Rows from block 4 of a small audio frame classifier, named by matrix and row number. Rows with one number belong to one neuron. Each number is 500 + 40 x the weight over its row's rms, rounded and kept within 0 to 999. All counts start at 0. Numbers have three digits each.
Before each neuron's rows are labels from the 100 clips, of 14976, where the neuron reaches its largest size: "top examples" is what is common among them. Only what is clearly more common there than usual is listed. The data: tunes sung on syllables by a formant synthesiser.
# gate: first MLP gate (model.blocks.4.ff1.gate.weight, 512x192), inputs 0-191
# fc1: first MLP up (model.blocks.4.ff1.fc1.weight, 512x192), inputs 0-191
# fc2: first MLP down (model.blocks.4.ff1.fc2.weight, 192x512, transposed), outputs 0-191

top examples: vowel: /o/; vowel: /ɑ/
gate.113:484461486533494475423525472489521556512428527489559540532469490514488469530570460496557526486506526567528489485468434604482574585438506524593500551465544489458510506455523508489516561573451463494498441533472427527544480465568527495465449497498465483510507473484535463543487495364450594539462474485441536485476460538394562470430508507456523477457468448512445494488506511502500507486502495499512485439538528514486499461496526509503508512493510488412496481501532476492417488522549546494543513446501471532504513541555469498531485483505391446510560543484484551575496555471538582477
fc1.113:446520500510470557574515498502451519536472474461480498531522506474438485499437495519455464533531474451541543556484496498491526427505493478466481518594460484554519475512523449491387496499520527545502550463516522454480441560469492461499548513490514533446510578506528518478441562606564438444461520441536517596557524516439468485539517468524506521533536515500510536542518505492486484506509476468489444564465547468586529563531531466486435528524438546492565546527482565524501517486451479525461428488495524486490446521429480496444534459473548565484493503467532375463566464528452434541
fc2.113:541454485557468529458486495442620479494562591490542493480564561435459517474522572472409468546497431509467491508520474492516465481477541509528506526484460503525491503506519520477433525500541459503449434511499572459521472517485486496472530493469620621480519481524484482520515523537454452456507490516493454519489519465525517456537518475532517475485434522511491481573518469501470489542478537561472548560484553524450492496528553512471512535493501548518488442559502493542514572497535510452537541513437484496513396463427480458530503545550568488528450556401502518540419543441458579495

top examples: vowel: /u/; white noise
gate.494:481418537503526533452501493506488551503456525474505500489492498510511484523448577511490443525541501526454433545552482528564511551522525505452501499506459454468513368490494617427518523447493500484458510511558523590518480525518477507466499529494556545413498506530480530591461461553465475443536508486490501513459471543528506507480522598509441475471465465523502541468481548512504519503541516578486510478477573447502457543620422548456411485530518589498523477531497487541472489508554529507543501544532426471470484511411450463555533508551469538446477523480501471481476432527537461475
fc1.494:453442530450520516507552487519485503457484478467513486470490469528577495441544560552530532428456547480499596504511525451517539501472514513507469524531545435505450498474536471489510577450557530563441536515511486527527392475497529588569450483497544481483535452463535433529544537514534525574510461530438534472497476456471503523462484500474520471494472482541541511481520498500531455484503526449501419484435561539465464554498481467462562513485396544550480528462486530523477508521460483469483547510449438539516394467460629462543507480551473426464501481579550466500473481467495547455
fc2.494:482523463469511514463469544481522545502489505508500493539489462520438586514549552517485560519481486458560466527490502532532616485440533506473488455455560456529490521418438449492516550504585472504560548540446508478487530506549473471487524523448519500428531601425501526446504520465550548513512496496537543520528446452455498516499550455491454489462439457512529580471440532448501539435512496483504484570516570540471459554537498544499477535509448506504462468499465505546593441565467523531508531536603390497555457457425438488567534498481504518484429517486536496519511529513509471517

top examples: vowel: /u/; deep voice
gate.298:543555482475512495428441518508481504522505459497463502454526515457502479507486499540529477493426460522494498521466515489469466480616565500488521446570434481557528608487527572434469535525480471506601522507481468476499485484511453460478528506545505574526481470524474498542508546485464510462479510458524446547485421538476392573549519521492486511518454483575533456541452468450430553473549471465520487476471512426410510471514500505431527575587520493502489480553467527476436558484532626584523488503467498488542486542524433486512486520518461507494515553445529551493547549497515504487
fc1.298:443454506550415475545440428524464543586542527525504418503530540517469554476530450468478506576639549500478589505516468528422527484404504491504455559469512498440423478549517500572543485496538541506521513543517510469539453495466447537494464496474497466473502532527491442512516536537542440484519521450376536476446472408444513475501489462499488539469534567490510410475515533500489478499509570529466512527553513512508526526510550451510500456473460469443522596522470510511486527500523500430543513492560464506507515427502489456489529464508532463453537501522507476460514461488541488547
fc2.298:408516486542575512488498524499459548526453495472488448485475500485469493476478474494510531459500490484618574550484500527579459544491494558496530429520499508519489477429559560516470520517537527406550488510403387521498504535458513505468504516489462490471607493500490513483525502548455474455485510460515572499503508510530534422473520448467501587506592505546460540484520548474546548493560513479494478494454526448560548531507512470457539497482497548494507486543463432461509542524528542503523577522590488507555463497406575528506469497483508542602507541445472537445441535495506517508

top examples: vowel: /u/
gate.412:476477480465506443532518500470565552490552449475496544480476532550540582480527511471368439472485462510501458523478544491530481526513547607479481473446498412516485395498531498478503506499505597526493456496487558482477400534457458498480500484492502561395501575478468515521532510502567431566499499478467398486506545491488457533509522453461458486485512544578511486464457483558546511526507527528515517442496525508534549497491539551579521502450538451522554539440523522547531454518432518517484514504440514481450566453440480547550528545546460522498445522477532563500522530500506473479
fc1.412:563486530446523482440455469522456546500521509536566523634508529485510532558467507509581500527566471457425566456495430505456537501562556456505465524536505535517531576520441468514491472453474471402529517512467480535452563467505484516467470544503570437540497480487581582564480471486425551489529512518520527530536488498568493436493522503503506482541480472449461507445568527482416461475538498436504472490492467545526394537548451520511549503468537506476420497508478462486468471527509508552554411494518483544538430483519515479437463558499458488458512453522489490507462497533528470502
fc2.412:487490536414513535470492505519577535490619502548468499517456516500495497486433468488484489431481588528495545457440492463496422552430595465445514525522532474542466475455511520508525465490452523491505404521518537490485526568511470453485476532551493470537414414479508440489468481506509536523512455505475543543477492471432478465519540559512500454451577457427473495480528516521513606464508542468497429506530507536518456477457510445535616503495486531473558523516481557558457506503501528512490558499532445562528537445514461524524577446485424447468511507531473458530522492542530469526

top examples: vowel: /o/; consonant: /ʃ/
gate.236:520504519463446512502538482541474473533551495614530571532580443515496539543468493558529454525528526449492521554511576481523451515584522515443503450526539480517458564501480476453494449480519520500519522512526507458427458441572533461478505527506475500504492461492462428429521494547466492465551502435563508486502494536408506524469458589497547484536538501464539529468475415506495478487491521460435491567507522536476548455515459453498497495489484427523563471484506497553453464500492483536528444420593421452448499467468493505514566471549437528463468558510543489442546520529462572581
fc1.236:518490522511446547518502434508528444527602513625502590498588503484433500446459493594498469487493506503446437567531538468515535506617489512434461441504503439559441519502501463419449476458530539532516463557467555446525478428517535492481488524496452523560497519536447478440552463494497477524561537487539479529519475572541488561485499525458564501521509474407503489538462437470480461495501528476435484522485503525513534494467471550549455545496457520465528482570529476542452500509483515457544511413601482472501549491462495508512569475523480521478545512487491514478507483497469519537
fc2.236:533507540427568525538468509505528507485572455489529461513506520480473549510499489467488424510462486570493415517473498547491500524496502466557446522560371541421519514429520504484531485485480509535530474411446461454451489461501486470450532549487443517619522488505455507479551489452509621488491490538471556517455459455545496500561489419550555481522555450461558487537501467498524496451514427496503454519487542492519481531530511481483487526498553489536525469422489454533514556514471558603479497473481506529456465442479480499530500583467508473483416481574490525547495533498498423480

top examples: child-like voice; vowel: /o/
gate.443:547451515547505463436488529465551515560500498585511528524470534487508463496542477484488445538493512508545491496573533519502566437561487557450452495477512509561515521425624505443438445544555489547501523532464556515516474559453539403524537551508560579561514555536489475589487496421561524524498535513513506525495483523483496509488522452495527500509478514453543459506454517474554499508487456477520502526455488526527468488447537507469576531455412446509529505442437556435496481557504409569506487468477458519481541490464447502446478453512420549530426551527488498546505478486460466463
fc1.443:517533537425541551509512482498506486457478536490509432474522483525515543572459532480509572486469408495480466509440495450518495553522502464493500458521552568460481497503407458561428530517493454536447520441528459502473494463527461573488450420506483483445516451492518522513517530579511459540528394513522464459500502519528493453435499554542458482502574495530519559544546471545451482509454579532438528459539501569507542448545428494507502485532605514510453458510477433531556498504484515474479488507428475481457487505504528488530493552486494389476610512472520545498454510526521570554
fc2.443:519494575512535561505467470495500490520493477540463532417507466571503493490501471456513556524542510599472430497476508461478476533459424531487406443508563522561470525524490550555496515460496512498482448536573512526494523487480490516529450487475453365473548520443470572429585522473497534481485498397510570509455542530465505479529462506498495467448462558521625468485524593491534582464534557514457484485478513477495498502481533493508507444497482519468546521437554518437555502477464505492544515491468522560441463469445483530478490491504536479485516527456535528536520485461461563588

top examples: vowel: /u/; white noise; first note: F#
gate.132:515534533462513512467515509502524501459538531527552550510498427530509459496419443539505500525579470494490469487482479445537486578582542469501531545477479482514517499510478505411557513455468482497546511453478518480493612462539463512495487438574468502497581457550491459499489495478500463484541503446501546570530499517530445485429538488463531480475503494502524544421519513493451481455523515514537504469497563524490541462506476481387471505516453467390480426501568468440491508565597500501536529415543504496494458545496478604491483499433391465481530445461544510530516552465556523474
fc1.132:496565552496484508446531547464492458561531513499544527388476390478467463533462507504487468493558511521515472495497509535552471561528431539485575513508450503533489495527484513500500568482474452521517538452497554466545489476523438508541452449570486520448514541505522490407502568513548509457418490489524508436533469500535475461437546461467541551491530521512500516540417474466385479436499566553438539446529504567446525486495529447508556489546468468466542487481492564494548511542521471573518484410548481503540509536543474539474507526467430518478454440480457535473524517527493579552
fc2.132:517494514529498447511494458490477458517585477512554460532470460517483406547486487482487426539501487438531341567536443499506515551547471526487444473484558480489515490505542459433524469413527509476546438447484450460488465447526497505504492560535499506590545530486514460544465495553469517538502574500528493507488452455507563515542487531467551466466464549481521485490598434485491489484579546503528496446524505553493474451551490455518526548487588469466548466487501507468508454586486515483514454552531462489482493564552458565512501549466571506464475498460564494435456459498550444513

top examples: child-like voice; clipping; consonant: none
gate.294:485491523466464513482483538501456427599505542492537454417518472492490494543544465483545518430441481526515462539474450435523499475564513458508474484441450516512504516515532530520486500557522458561533521512581522474563529482488468526443503468511505513450486536502501468503507505539538532432460515515495524475513499526398496478515482556454433455544455549500518509490586486531510556537493536492495435531444423427466593512513484489477439484480504576525502495587491557554501512524535447396493511499424481522586460466484544496514510483466343557511543458499474518514503585492521498525
fc1.294:502532502482510495536487489475498528472443512558500498564512374472485522543521461471491536511527489559471443446533478517521548549505509545545475524554488493490406477588470535539511490430459546487517525541496472508427569454533513476521484527462458508524564422512524466579513562512470415558467444567491473516455490508541478504474500506482408547496541518417469462489523570527510503539538517460586531476545502535496448462559519463522435519472415549479500459469507439422537456493492560558569511504483542554473490512503402531521460480536451436532408492478471516476525502494482527511
fc2.294:524488475515521510319519517513500517498442541511487525542466461552496508473507517493497498560476501504490549497484471440534416451482517429489532491488517485481510564501490469432471432478511485498487494491501510553453531463484485402451521510510459424527513509483537465513434515516535438469503528499533503492517445495511496449545413539630583501430499506506535507493566521361458569478542476484530471445502466481504512490504529504534497470458496486547566411495516523434536496492520476455537478482559508566505437495503516443512463477490483471442491453514505563484492450431419565507

top examples: child-like voice; vowel: /ɑ/
gate.37:514516518564499524507506521507504463503490493555510497486424427537507526475479473554513469475426487493478481535467495550534482450467477539436465538474553539498564498500452472539500573561546439501510520484453487478538472504546496428512498465439486559382456495503475473524516494358565521433475441557522552523472528450456519468494524581473485573526490451494473499530534495475475507573515507535527522554435555465505461461532480521553497557475509556544526593537394528495414542505538426429481479490586522460534478518468445532516469465470441510505530481476445504492500472546461526487
fc1.37:457504484444481484583476507529492502539549515535512484504524497454485481533555545576453457532461551505511531477582548480485433553463537553521518492567393443510509442515502552472450489481470458559539515528511501494499548538443522480473488483547533462530505494508498500420546504590454458564516553480438414491498416509479466557498524524458521488482496574545563532541429497613512500431496497411531448523548481529456535440493536523510474440486517510461528446509591459562480471577511555553536517485478440519496491499509487492491492515496526546514503502497490494546458487536514403579
fc2.37:574473526469480563521441474574557464479518520449507526555487510424558481435524473585528512492474491517505480476510450567520541527493524497551558501431467484539499520506474479540508493460472529435520493562506472535486486484458422482503531518441427481409594520473517474530444492536467537468481475523556514488508488536600432473482501471448541577520409412474505458539501545486541506507552549469510518517483524574453447523420587558548460528566522524487501484502458451570531492503481435490490503578581547493507480493555478496512519464458548470483546518508564498464462474520519460532

top examples: vowel: /æ/
gate.237:498452535459525512499536494530435504467525529537493504525481500467493466563502473491594492446496487444506433600521511457497480479560470432511540479508518495468550439525465457380505449539546505552476493535547512521432471447476436477467502530511539470514489522488524446543548482424562565488455543496545493521507437506478571592516486508513529447478494522517520468471497616453519541548493464508503519518496485519495550481502521391542529440447488531543442530407451492547503548502510527505523481527544542464554499391537496553490513424534427525494520497533474533555508444503498424529
fc1.237:513488448488508447519541567505487504514446507576453502454477454506507491479540540470512473478519536507550413600563418484450517481530542450502437485496571528468527447480441535442518461480519534595517557494595488480527510426503475549491522452518484549498529465478543492575534461456494489501470533444492487489439529429544464533475509500503546527476516505469487505545522537495534510469504513525531459523463468527545542449464462507536470507453564525430478480469463428573424516490497510432580528481565502456516550446520487478556476405542495513585489481601533574515493461534545537494
fc2.237:519503543455507491478473516462475483431387434514520478550542459512474517470527525490475558565485605492488433472497490562574477496420553479500495465497458489441554507397445442483522516548485457466515450511476498538435529480487504490469486502476523516425511561512491565526508518480424515529475464465473513461455587454472477516473508503497544457477491445474522536527507494520386514527475519494497484483504560558457499522516589527504496463488468455540538551515496478479488516498501463468487521463426494497438539493516485548490422564493533491493517324521541489419530496475541443467

top examples: child-like voice
gate.177:465522452492501528411455487494596471529498484489451483543505560456558426464488507487558589452505475557473452497566428592488533460515506522436513500481449510510542554492536541485512542562490574507456482493503499472565508540494455555449540486497540514542501518479496526530448516494521477492427525480460460450466499511484500519480449472527524526506555450561601502475523561501496425494507520546574497444537467450563579514523588492466485556513539476515542492521533437468499543509474532490532452487499553490530458501476541472468384473531372481537511532445457488521440532463504502524
fc1.177:465489563553490575524525544548533425501472495580406469605552556471608456529494519442492504469476428571460471486482507417520526496520471547466537501452531469466455534482495410436494496543443522544546418450521526462501494493542493508413526533514482538451513477528455500476493488515574545489481549503503442515499436505533541506530479546492474535487565472514507554484508412486470510504509516532505486456510584520492528459507440498536439559502493508519504459598494506487413535456461568424490438555499526522495551459499499477442500476489509520529492519465461535544507542492459562529
fc2.177:483540510445448485523474489464525484491478504463476539470503538523395524525522492484457548533467505561476503500454563493499577456433468482541502571448494482503487524536523576548512527518486453533569526532429438540501458371502506512562500516534454519517536547603479440495497525512523467511488463553475465497492533509511495514523542493514455480477412513449494480390555461487545387490467492476472457530575484533578482538557469413533491492523498446556505539553481441441541534574504507496540519486448471500534501517562501510460438509489507497536526457565582533541453519473475503451

top examples: vowel: /i/; deep voice
gate.109:501449435509584484503439537545465540513528482540496530508496555453492506489468624521487490533395566508468560517441431532512580453513509494447534498473461425571530510554489479509484517497519463514485561523485501495526429550525597486422527545461451547483488469509497484530443473534466480521577520483498522468565461533448474566445478584569510427542486538499486436452522507539522495485515462476535422463516531513575532482528483508500547548529501516464518494462513455529503442513530548576468498551469484496509475546483384506472520504500443493467491478407481477558488526466529491528
fc1.109:550453511474517490476454467565507500549476471429494521485530490450472541511466537482480423497480528536563561501487411494521573490497527434468527570476535434594555510508451421465423521444572501503503515561466505441505456510510562596506505483517494515522551485474482479494466534498446530499481547504481468513431474532477502521461497474530520566476485582455439463446547536470529511504446455512498509456458528571525535511463533438467561526525490519437441482505461423440557530545536512592548512500567490479504533555498385466538529477473466491448569491426496504528533502502527523513
fc2.109:467440497496462517468538514555528497547536547510516473455442462497527499460525490458472588533495507399542556540486500481512492433555567511539466491459512534548460554517571481480478446487469528471532532599534493475552547407502491479531506503515489529549530577519457479565556500566452471545439513500498547452527557570458414473547458559477496461514471517488520564503457552542479544536432420491487496475488492467536523473447533506443493503544549463519399484486456483550462531527501506541483540485468492511461540500465452555586521559508503415492489541469554570478507568465488514453

top examples: vowel: /u/; muffled (low-pass); consonant: /l/
gate.304:495457414630565456510466489453480507520513508469451506582510479440505498476525501468598455495518479437462479503499470574454467508460514513474506480471505508520425542562515483486500482575487514467454536481473526482537513512570517493438521498528476474488519561578501485478461553569509473502551515490513428586468439547468472529542524475602487497488471415549488488518471541512597519500451526422533516554496444449506503506484566510479501580516592504505473498505532574521496479501453512531454496486504441518438534488521427583509470533466395484476451505503518514479532509464501470559
fc1.304:435519453508559551557535512506435450526501516500524555481531457463581527541536508525525485454486423456560494546418452570471388486533481526497558519494473527571373500498486466491472473560456532469490516519478478504510504503479499504465526471528440583484537485515511399461514512446440519466585507512475515452512593494543465504523475451439564496570507483452544472498486516455540529499458596531533455473494435508526488494533569501505464501495507545516445539507542471543541473546526537542550463518465496447517448554472479539505515403534521508506556548506448475515465496541536459531
fc2.304:487468440503416447464529493500487500458488495499581523513474455506488540476504519492439431480541514520516508522487477562554535529550474489488537481578463513407526421574465392558534461504497556540507443518505452415534515490546466534499625523382536555450530477561499444421508455427452458464526493507535501531561503545462477537485514454531470453469491453516553510448544517508437519467402488492480525479491558489465458499514469469521464521545524484544427512490563468502518490519473478522464475531438559456502465499524535532481497435573494513473527469505533483473483434479532487505

top examples: vowel: /u/
gate.159:522560481463537504532547498472431513497570532513491553444519489526567526505526514499490445453567451494545431522544540496482411476495511532433488496463528417515463469557539500540535465489461499457433503519528528485447379451548524569457452497540479506507548515541450433517511490444506454483511500542568526509477501494408437472511458484504521503522465520474488472569556515500610475468494574525475486527444528507544482475546553464469492417556505549507508521449523467506531524480513466484518521543525434514444491526508533525600418526560418552521531567450516539487478485556467460501
fc1.159:466490411524504531539525550442559473460499546442564473490468515477411462488503467457526494501545442485540512508402496507402498452551488396474485502557488538418512513491489521511478513487557520475541426478446520532516551560515566460495443454529553508494474569481576531533504476529487526450507529511463472518523512537481528509513467555457510531535444416473489505493558469484551504540499568506526488406479562572535511513478477511498446520464502489478416521533503539492525546497496474495454524478453543436526465565563472492485466593463485468502452480515572463536516426536526440417
fc2.159:544503483456531482477495515509479577485542447474531517539511507496475489403454529471464425471520523375498593421381445508472454522541446513448487464535608454579443522516502481507512471534478492496505439497506534391449554491501551534462510497499516447505487478491421463495493495492506500483526404508541483496533501516522459465394529514538563481447581463534508516536472431470528584488464544548496487485549454526524480516462506475523501525512504449445486485520464520488474586489496494460459519529488493441470572465526523535416513478539516532492543543526511461475516451515531516515

top examples: vowel: /o/; deep voice
gate.460:522500473483574498598540526498489535517455594476590527479462441441484478488399470457577484488524544467564514498486532519531451509610521527562437545474514490499478484597485505526554453512516518519550482468431532453481402462446564497473430502479518538548436543505523471537533489512531514500469484482483493456443480478401486467499454510481516509487548559523517451487516505561451497464519448574487507493489444464515522531519435560432597502483518527511504498522486477489535529516482535451487523550429548501560525455471544543446446532547447488561452503544521485516475473488474482464
fc1.460:564534475485466485527426542449417484479500446517506495527529514499544503474538482500480504498560486516398487511488482489474523487467544538456521489437413457456562465480473461557462517507543502504525532505487498448515506499497393481471492514558445564555595565536436580478444552474493470522500516476511527549549496536487473523519459440464493524470544431502489511547523494430493528470505490523498513525476516583493533507495495460466646434448464548491527522484526531455421499508493457590514545512500559557552504469475529466448540529496482546546449473615467475498531481503412485480
fc2.460:479511460493523472549514497548397520495483559472574526535488450447504471450580527463517501508521545524507484549457506514537491546557502504581479449500537492495487488530554525443435514515482449489530507490516563474541487461471545516499567498501487426508530540519544508414510498544521511488444563507580469462561579492494496442511507527498467592540481466471531484437506488502436466545460488477534511463498506459594538445502500530516476417543454534489534508405509562460479472410614460483468453563453472474467497510483427477509507550501519510484532576409558552484493533532483528551

top examples: vowel: /u/; consonant: /t/; white noise
gate.399:412539502481545489549479520485559484511507480440493430535472436491487528467432576489476499478527532510496386466503516579485509433541472539512514497494491504548405483586474549594472446532464528463479495487426536519532492547492470497516504585481460533440525475446489495508493526511494486530587493379513473478511489484467513481494491491466473531511538570565494490430498474444564526536511468476548530458483497451572497529464512474471510518512438443498498522506529519600538500480516567451449530528523541486482491566557583525449485513514367525478438562490471510496514494500481525522
fc1.399:486547494592488461561468444504510454497567539479502469471498425485517440504475551474507499515510533494440436526476462556525519525486508443501476483476515470525412425464480519541562477546498545466505490560487463486549574492437484496504467560525461506498540423462492500503534495467513433529532474435542510571471481488440592523518525531494497539516502518473491477376479542525566482526484519510452493462506468420416481506479489375467450494497485434511520553524534464497465525483492487483497547501494513507537427490479477515461486517585378517567512455506407516529574533518484561511
fc2.399:502531532506523534489520565409574514510486526512582559502450482501527475520566489522526489399498505457529550512539513496475513424510472473411464456521497467501530526528515508464570528430488459511517543515504519520591516541453462481506491513505476557523494483471460557480506482494595473533527487491419526499480485454556459521483480464496483475456498506405454461527502479464500584518476543492466420481494519522518492489631575507434559542467495463484520489509518473444368465483549518441497567447466465526490531532425464497466458538473437491493482427473482475552427472482555474503

top examples: vowel: /æ/; thin (high-pass)
gate.470:512518488542577475508439532474570498456520466520541492498508528440488522485458464567510484482588529466526491533492488486454496450569515523481507513503524558479512451512484453471421558469478469610456525559445506571543501504495502539454515556477506540465436547501416517553520541481497453499429501522473429514478521516491506572426587500490556479476490473495479492511585475497564542531538487434435424487525537500490493576513556537531480505425466511521480493510467507554434560499523532524530477445446408543425503502516482516547506511444374528501499495470491468451490446493569493464
fc1.470:590505530466473456529483466527457461565528511530494537485468474566551464565510493468484431501465447544495436500457563543527492515478524518512499486481533501562530478483502482516572495545522532421482495489542512462475514538495496474558498478470494530519534489511578450486461505521501525435578482583543536517536438481428461459534465486496446481489515547478616534507390517481434415481459501582516547483468452501579525440461472504488530503542462456509532505433483584464505420503484504524511459505570558506524471461454556468496507482576584459451456584438507532520508513494488498541
fc2.470:454484558502511529537448464518566517514498445498519487486461511506600527486498418482534535445461439479481473451502593550497510435534481551449486474484500567520512499572473466502418515538441550576488514536496506497459508456467517507549536525564514472468446566520490451470517534468518467475503571464480480511577531534525500468461533563522471449457478485537508454442481560557466478503473489496517556556493424437509492481463557507429478497481507460458494511550495593484563501474527456554575470476507522534496530545545582519414545460509494463507444534452461508520521555444561605465

top examples: child-like voice; consonant: /d/; consonant: /t/; vowel: /o/
gate.108:474481520444529585521428465495442546567490536542514511473464549524447497571575549509508460509508454490541423466529483473484578481539531483493480520470501509563503464499510459580433549464492504495501530445424517573497577504514584479499510507501508478468456532441517497488520491510490493527443513601466486510566588485449433528543497447485493467490467570557482539461468490507548550470507500473490470538550451564528503474475494413511494529432493490485464519595462437431550511488512416445460535525494463479492554461515479529498610492497441456512547515459481510532501491506481412520
fc1.108:540602457482473492516513497452501506552500534528492546487483455515506473527556447504525478472423463513525511495448442513480401455492497530499516556478521445550501477484510537537503557460484463475530530512560497433437484528544566550568494557471469487477492480592529458449470530509458573541494514509464507473479544460503497534448473473541484437473492443430512477538490535568584544558508517518413472483473438458463495488559544469529575469448446648463525494517493504514362490494484521495478523531524489462473449485484512460530571473498524527516495483446451532550476426511504549491
fc2.108:429496534523498572499514508472548571536486479422572499522496539476459456468524552496471526531460492525461542488507529520454486506504519508546500531469434473464486470549498502505346489535515434540469611534502535452520490555527485463478532476427534447468592534484602512461510532433520493555547481574466466535464478499476448461477512489559461511481456454541546509497513527459498462504417551493441550482487498511553527505497553466450477556537469500527572531531433452453420435490571542510489496414527548496566469481489521504541441465466545475440458496472517491505505524506525507474

top examples: child-like voice; mains hum
gate.333:533541508466526541508412482512406513499550509484468447508505475527561514492514538537511504481527549511482459492460502556485592504514483450451501487464545576489475518511472506493491527558481465486461589450506520503518488478471525470526488454490479535424460523512548473433511438432501624483505460433502496547511515502407529504546503485609576502512526567502433542581444469564459522500505464471532582587527505449390513501518522508480444505429398477453484515483508526539557492474423445512561455521474547475493507521492452481515524518492441517487507523517538481439477489467489472475
fc1.333:542514499472532474505516498489431542506574507468486429528465493533504499436492484546529543447472494523499550483503515563497520489501520401542478478476537545483517513526492512527502586499466457511489563540490549510517482510500518475545460399513474461373503549521518447451486460449521535489526468512462505523505519547396498508545532449531530459538527534465500447608536451560520506506494490429510534587536517526450536534509569467496421519503415452455460458470461518474562484451368452516572526532545551477454543561497502480563558531515502500467511529474537495438471508461473457505
fc2.333:504470527473468484432516531471570478566515506513500501526497479496478489525461593476549536475514507511498411490534418555564529447481614512495474490465483508518531486462475476501573458480527520507506509467519514582466479511434516426551564473499532526549526458514413405486454467475526523494507493493540545531427476492531465485485500626460464397484540526500487518492460558457509479529509516514531499478490529509532549557482598430545508497474449513521451499470474527487442588454530559527526525490548472423437446567488495513563455482538530510435530551489456519519455519457538452504

top examples: vowel: /æ/
gate.221:526494491416524532478425463463505495483507449533564500508480527452459519496482452492504494479500468492490501577517494498498525507533498542561562472398487549503536511574479555435565504544552496530467465466459552594505427481514509525513448483460487576430536478438527439501492441469567488538501535495458487500436517515438488491452481498497548425498546475576507520528560442558502546537523524462469465458453579529424534504506506509545501487618611607452469559472490493459470494485518478418480468467494518486494497499569492501481457523485427500504540519468458538547510548508517489536
fc1.221:511491495507522524513497462441465567443537567524477496478529527511484454454503507488440433506459509508472553606482522546467517518464488447559562485436479439488474424487557596461554473501459514507477493467545572516478512478485476550487518466512505493551536441533506439508455543482502456512477492520455481476480405512461474511456503561477442541530461578503451508428432522526474474542534421520584479490540471537573524500564500461537514453511544543532582544567479442483442459484470478519483573523455466468540600519495497472529552476532501447478468529543548502500588521434498495461
fc2.221:532540519513467574476475494464487517496554459488459579496533505540532481548511526484497506463508450501488542467587498517499575419493509548444497441525476529549509508522471494497541544528563543401441493491525502588474474491486504549507532516482407520499574508521407472574458500521489441483468559469455479470521503518463540494476561515469502522576537545411565552534483518452513476532486498522534477521586507493466563535460500534457528470524507579528486475428418468503640480547540502506490440529521476487571537492496458507450429513564548537494520537507510524463453511493463551449

top examples: child-like voice; vowel: /e/; clipping
gate.201:461463537526522443484421483530480526553521515479514462437485475509561410467481540451525461563458461478481491526455484509460536477544473471489494524552399473541488432488503495537500511472505576531505517541506549460563511512484457534442492502519522568419474555447520532499484464461490507528513539519528590566403436603474570435515463531496443523540551491434533519443519485474531552511527441477435509512509529477499481484537462488476449474508507508604512510506467528508447482597511534404490472443483554454574492505463514427473528513457455471501506476516532448482537507560550467518
fc1.201:512476497549510441465471539545508499503503532516551449511568474563545461481449545441522422511481464486494424457478462516536537559492509512456553477471546551489399532467502545493492544508479481539475540502479576414518457515574531536495474502503532503507508517533545509503541497595546623551508502491473499419452476500507550529516514502466561381450519509510467507432492453517405528415559557450449494442477465539587536478449500506486538547453543470545506500508507478539476500509481509477491499486569491443462564491535431456503558514444493468435443479447512464479500515532508487515
fc2.201:486583487505470521539518562501519494478582564479447482500508514506499491480496520493419533489494581465539459527403555511513536434507475511506534509493534499488522507561548497544517529581524551499480504494490527490531531445475465515490469500459502498506452598532406459518454452459509487466542492493466490562488568501496534503479489486520481504456466536493527520420580548472564482509602486523527476542516472517464540517484519479552439451516516498519559608496554452477476504553472508486507407521581608540533591518558499521509556515554524554429520555520446525541476454495590494466

top examples: vowel: /æ/; clipping
gate.371:441556503414479510460465485475555514492512478496450532515480558473510516461555489500495470508482557509457426540502498441499491521479529544532424481569486534519492534509512522541564488538468518474546476504490497506547597494455447511508516525497526523465571522467502477503520574501490548525531528447514577541465506586442458487479510462524474494426467522543496442480475471569547472482544537493501515484526479450549569518498474547469495493523404503469520529440470393498475482609576587539512536493496454422473479523543489419529509515446427471463528409471488448468435519435486558559
fc1.371:507529440525472529542486507523471414473505397441493492517503504522570492474480523437477535539527479442513531474538465571516527464561531515525532518538492430508530504509561514440484522448483511496498488550526433504527518492552501504462545454501461500476494441573554512487496473547501370499543504499515467472467505474480561504471521596575499509599517431417520515541560549523526548471510363457498505517475493448557469530385570470513481531496521499530511549533491537529480453424481525425528444518499557539507569471447530477515506503514530555500520501526505507461459525496444481458
fc2.371:535510547525494531480528426527508527403482492575505502479567419493442556493478529522515488473546501498509518509468485462416481537490612531508497512489432570488462501453437468476499445513514445507488501483527486521485494581472471422431493494510504516493486406482568500472507548490561474515490504520470547495535521511497524459454440542533442473518449549527521489467543598583401471539469444557564497540464471438466507478464489523532447482469494499429526416465522515534592540532544509558524515476493510468445456483504391502552521463538518448517477514516533483494520586500481520539